config.yaml
model: "contrastive image-text model"
dataset: "made-up road signs on poles"
train_examples: 245000
image_size: 48
crop_scale_min: 1
horizontal_flip: false
color_jitter: 0.2
tokenizer: "word"
vocab_size: 55
loss: "softmax"
embed_dim: 256
encoder_arch: "res2net"
encoder_norm: "groupnorm"
encoder_activation: "relu"
encoder_weight_standardization: false
encoder_depths: [2, 4, 2]
encoder_kernel_size: 3
encoder_stem: "single"
encoder_widths: [128, 256, 512]
text_encoder_causal: false
text_encoder_width: 192
text_encoder_layers: 8
text_encoder_norm: "layernorm"
text_encoder_norm_position: "post"
text_encoder_activation: "swiglu"
text_encoder_mlp_ratio: 2.67
text_encoder_head_dim: 16
text_encoder_fused_qkv: true
text_encoder_bias: "qkv"
text_encoder_qk_norm: false
text_encoder_parallel_block: false
text_encoder_inner_norm: false
text_encoder_positions: "rope"
init: "torch_default"
residual_init: "scaled_by_depth"
optimizer: "normuon"
muon_scale: "original"
lr: 0.016
momentum: 0.95
nesterov: true
orthogonalizer: "polar_express"
adamw_lr_other_params: 0.00091
steps: 7100
batch_size: 128
epochs: 3.7
lr_schedule: "cosine"
final_lr_fraction: 0
warmup_steps: 210
weight_decay: 0.03
adamw_weight_decay_other_params: 0.05
Rows from block 3 of the image encoder of a small contrastive image-text model, named by matrix and row number. Each number is 200 + 30 x the weight over its row's rms, rounded and kept within 0 to 999. All counts start at 0. After the name is the row's rms in percent of the matrix's.
After each channel's rows are labels from the 100 images, of 14976, where the channel reaches its highest value: "top examples" is what is common among them; "lies over" is the class under the peak. Only what is clearly more common there than usual is listed. The data: made-up road signs on poles.
# c30: last pointwise conv (encoder.blocks.3.c3.0.weight, 256x256x1x1), inputs 0-85

c30.191,076,206,226,228,206,183,175,276,209,211,188,215,181,248,251,194,226,182,163,190,248,253,269,136,265,237,108,264,256,208,244,161,215,189,226,327,285,190,238,206,232,268,266,182,214,174,189,184,217,223,133,315,154,158,237,280,226,195,214,299,176,194,225,198,212,204,172,234,158,177,208,139,212,211,186,201,172,221,167,170,212,177,178,175,190,209,155
top examples: teal rim
lies over: face

c30.10,095,171,163,230,260,230,184,206,151,181,226,194,163,238,194,171,225,159,222,189,163,227,160,50,175,231,267,234,263,164,204,196,225,264,201,195,216,171,120,254,156,279,193,203,152,222,239,154,172,155,250,185,227,137,212,218,202,199,219,179,188,204,219,180,154,199,134,226,154,209,222,210,202,239,192,242,194,218,180,228,175,169,158,206,165,228,186
top examples: triangle sign; white rim
lies over: face

c30.175,081,202,244,226,205,176,147,230,234,214,206,198,178,245,213,185,237,192,188,204,232,266,261,115,252,236,102,206,258,251,236,164,181,224,231,365,277,205,228,239,217,268,254,157,190,167,212,195,223,237,141,302,151,187,222,316,243,189,219,247,208,227,256,201,208,210,193,224,164,163,212,161,192,190,175,187,192,194,165,169,222,193,203,173,192,202,152
top examples: teal rim; teal face
lies over: face

c30.41,105,250,190,217,219,190,171,255,191,149,191,215,192,156,183,185,215,222,235,237,144,204,197,156,230,191,222,150,217,211,179,249,239,204,241,187,169,190,178,173,177,211,151,203,221,230,154,217,257,206,176,226,189,202,252,174,192,204,236,154,234,201,220,223,190,201,245,191,190,222,214,225,234,205,191,175,201,186,215,202,228,212,164,166,187,193,198
top examples: arrow left; triangle sign
lies over: symbol

c30.179,111,194,201,189,202,217,218,218,250,217,204,220,210,241,195,223,238,121,172,204,192,206,192,210,211,162,207,209,205,211,204,235,217,177,221,149,220,198,218,205,204,187,158,254,177,157,230,215,254,204,140,125,214,230,196,196,175,228,215,225,236,198,157,169,186,143,246,168,210,182,167,229,187,164,217,166,186,179,166,203,208,236,212,183,187,200,224
top examples: triangle sign; %; pink face
lies over: face

c30.149,106,225,221,209,251,218,134,216,279,209,262,188,209,210,234,200,202,240,261,222,187,198,177,161,168,239,194,176,189,208,168,94,183,199,216,250,203,208,168,271,226,182,214,181,202,155,209,213,247,208,223,157,227,193,150,217,180,173,233,228,205,99,218,207,202,187,160,237,214,226,194,204,234,146,228,165,205,201,206,186,174,205,182,154,198,223,220
top examples: %
lies over: face

c30.211,110,208,218,182,206,212,244,210,219,144,206,160,118,195,125,153,242,200,165,202,169,183,173,155,224,185,225,170,173,207,242,187,173,160,207,113,233,170,223,227,252,210,178,129,209,274,192,232,186,195,172,209,202,219,140,119,262,189,183,146,259,248,208,147,228,159,214,177,252,206,218,245,243,234,148,253,150,182,202,253,189,225,190,187,172,247,215
top examples: pink face; triangle sign; pink rim
lies over: face

c30.0,096,224,234,226,216,192,258,169,152,221,221,214,195,202,226,153,232,220,172,228,175,257,247,207,219,192,151,142,206,244,241,157,217,173,181,68,222,142,219,242,200,188,216,231,212,242,216,198,260,196,142,199,128,244,264,190,246,190,224,266,304,167,201,184,248,254,169,199,178,135,212,186,207,161,201,203,191,186,194,208,182,231,197,203,209,210,220
top examples: pink face
lies over: face; symbol

c30.99,093,205,225,214,217,190,242,193,181,236,208,217,179,251,142,209,245,166,164,223,219,247,275,128,159,221,242,189,173,187,193,154,200,202,219,219,198,175,244,232,245,158,209,203,180,203,234,189,196,246,162,119,192,253,245,209,207,198,202,157,250,195,196,160,166,194,272,212,211,229,163,210,217,261,211,181,194,203,198,197,203,206,225,162,129,210,200
top examples: teal rim
lies over: face

c30.104,099,178,207,172,181,223,170,199,194,168,231,189,199,197,189,221,215,224,191,171,197,216,144,199,177,172,184,200,199,213,199,201,211,220,207,235,188,211,235,201,182,172,219,133,211,205,158,183,197,192,195,219,189,176,156,240,187,155,180,209,195,236,203,167,189,179,163,205,230,241,229,218,174,230,236,234,188,217,173,163,216,164,194,192,141,212,174
top examples: arrow left; triangle sign
lies over: face

c30.122,087,176,161,181,248,183,142,184,151,185,259,198,213,186,227,233,200,224,238,263,194,247,200,268,146,164,231,223,229,120,220,258,204,141,203,183,185,183,168,262,197,162,192,163,185,176,172,145,204,165,167,155,160,177,206,157,217,175,229,203,251,254,234,129,171,192,195,197,190,194,213,199,203,195,197,197,211,223,253,241,193,134,180,180,230,205,279
top examples: black face
lies over: face; symbol

c30.24,100,203,219,197,207,216,224,212,134,187,183,220,172,165,210,224,193,214,200,226,257,223,186,272,243,239,204,165,246,183,225,190,186,188,170,156,229,206,142,223,214,282,191,230,215,180,224,186,234,200,145,175,194,157,248,245,239,215,215,181,234,176,265,258,163,204,161,153,235,205,183,212,228,211,235,210,222,151,264,163,184,232,180,210,177,194,143
top examples: arrow left
lies over: symbol

c30.7,102,196,211,163,175,245,248,188,196,169,259,177,218,215,190,124,190,184,169,242,214,166,199,187,200,211,166,182,207,236,201,178,268,185,225,187,192,173,164,151,208,198,289,203,165,186,152,136,164,166,180,222,180,152,183,179,189,174,240,276,218,123,258,148,181,200,222,195,167,238,200,156,175,170,211,213,242,164,207,213,166,232,230,240,252,256,166
top examples: triangle sign; star; cross
lies over: symbol

c30.190,077,198,245,207,224,174,157,250,226,204,198,208,171,226,260,198,236,182,155,188,248,243,258,138,246,229,116,221,261,228,254,141,192,201,221,329,283,207,221,196,229,258,276,146,197,192,197,201,229,236,139,293,166,154,237,262,222,177,237,311,177,201,224,200,240,207,199,241,146,157,193,151,207,215,181,204,187,217,168,170,211,195,203,185,183,203,151
top examples: teal rim; teal face
lies over: face

c30.195,135,204,166,194,182,200,196,195,192,212,190,177,173,202,189,207,219,214,197,194,195,192,171,201,211,209,207,240,201,201,207,227,200,190,196,201,212,205,210,187,178,187,181,218,182,171,205,211,196,194,200,178,203,210,184,205,231,198,219,191,227,198,188,190,190,186,200,154,169,200,213,228,213,189,208,184,219,219,238,243,221,251,196,180,185,209,218
top examples: %
lies over: face

c30.194,101,171,170,158,125,177,209,185,135,255,191,192,187,205,255,177,195,196,196,190,198,142,149,109,245,152,265,191,247,154,208,264,214,206,204,154,180,165,158,220,200,259,225,202,170,251,211,146,181,245,213,216,172,229,191,96,180,210,219,215,64,272,197,229,182,166,200,222,188,244,215,177,188,232,229,220,190,219,237,187,181,187,232,170,192,234,175
top examples: black face
lies over: face

c30.43,109,174,203,212,156,173,201,149,250,217,156,175,170,178,187,205,175,186,185,205,237,212,203,224,179,144,185,179,211,231,199,197,193,177,182,212,206,226,226,225,214,213,203,194,214,180,206,188,182,213,146,179,185,224,196,178,174,172,206,199,195,217,204,238,229,216,199,223,221,183,167,166,241,219,197,165,150,202,149,216,262,160,179,194,195,175,220
top examples: triangle sign; 90; 30
lies over: face

c30.47,119,214,219,192,186,185,191,192,247,191,184,199,163,206,198,210,258,203,238,226,208,187,208,193,194,196,174,157,204,222,176,219,190,187,202,224,214,177,201,218,223,205,168,173,201,203,231,226,192,238,243,205,217,202,221,186,178,196,201,174,199,182,215,215,181,193,232,206,178,233,213,238,186,234,192,208,170,174,184,185,206,179,247,213,167,218,212
top examples: arrow left
lies over: symbol

c30.121,103,191,168,172,211,170,46,210,247,247,241,204,232,256,264,237,216,198,150,228,263,135,177,217,161,130,220,165,191,258,192,231,214,165,190,223,175,231,181,212,153,214,161,170,184,140,160,253,203,219,252,136,168,225,239,218,176,203,233,175,259,208,258,191,161,183,178,213,161,174,141,207,203,196,208,244,174,195,241,230,204,230,185,197,205,210,215
top examples: black face
lies over: face

c30.64,108,170,214,200,176,227,196,208,237,222,206,212,253,272,210,205,223,180,159,207,193,212,217,255,187,205,229,189,191,177,244,187,242,203,215,231,210,187,186,205,213,177,187,247,172,182,184,171,195,199,227,214,191,184,178,218,167,228,225,177,167,178,211,192,216,206,185,225,204,183,282,180,192,160,184,198,191,182,181,213,229,191,215,220,198,181,233
top examples: arrow left
lies over: symbol

c30.144,077,220,229,217,217,160,155,242,228,224,185,207,172,246,229,180,233,178,203,187,234,262,260,137,208,220,108,226,258,250,259,156,194,209,230,312,284,200,241,205,220,257,247,149,203,166,197,207,220,214,125,297,160,163,213,309,235,190,224,284,190,217,237,215,207,212,190,253,159,161,216,165,195,192,174,182,196,203,170,167,215,208,207,178,178,221,148
top examples: teal rim; teal face
lies over: face

c30.124,111,212,223,175,225,192,220,163,205,197,193,206,188,174,207,187,175,170,194,191,172,183,234,210,234,186,222,220,210,181,211,188,183,177,199,211,184,193,221,206,229,203,224,215,219,211,196,184,188,178,166,181,202,203,164,193,188,195,211,195,193,230,208,190,216,209,180,160,198,182,229,172,168,147,279,159,218,196,165,180,194,106,184,245,171,233,239
top examples: arrow left
lies over: face; symbol

c30.151,110,220,221,198,293,180,220,169,188,177,198,206,218,178,210,175,213,119,232,271,169,193,224,203,259,240,245,254,158,221,199,207,207,166,236,206,197,229,230,218,245,167,140,206,227,199,215,177,143,185,171,274,295,216,228,201,126,206,121,200,200,236,246,202,224,217,182,190,198,196,183,262,184,157,186,221,187,206,235,188,171,163,203,176,211,203,187
top examples: pink face; Z; white face
lies over: face

c30.108,110,197,221,194,241,184,245,199,199,255,174,205,230,241,174,173,172,197,226,239,209,206,195,184,206,211,229,206,167,192,157,187,168,220,240,187,202,158,181,190,196,225,216,215,177,228,180,210,186,199,180,196,192,205,211,215,255,184,213,239,197,150,211,171,173,185,175,176,161,178,208,196,208,182,199,188,179,195,167,214,180,164,199,213,255,219,234
top examples: arrow left
lies over: face; symbol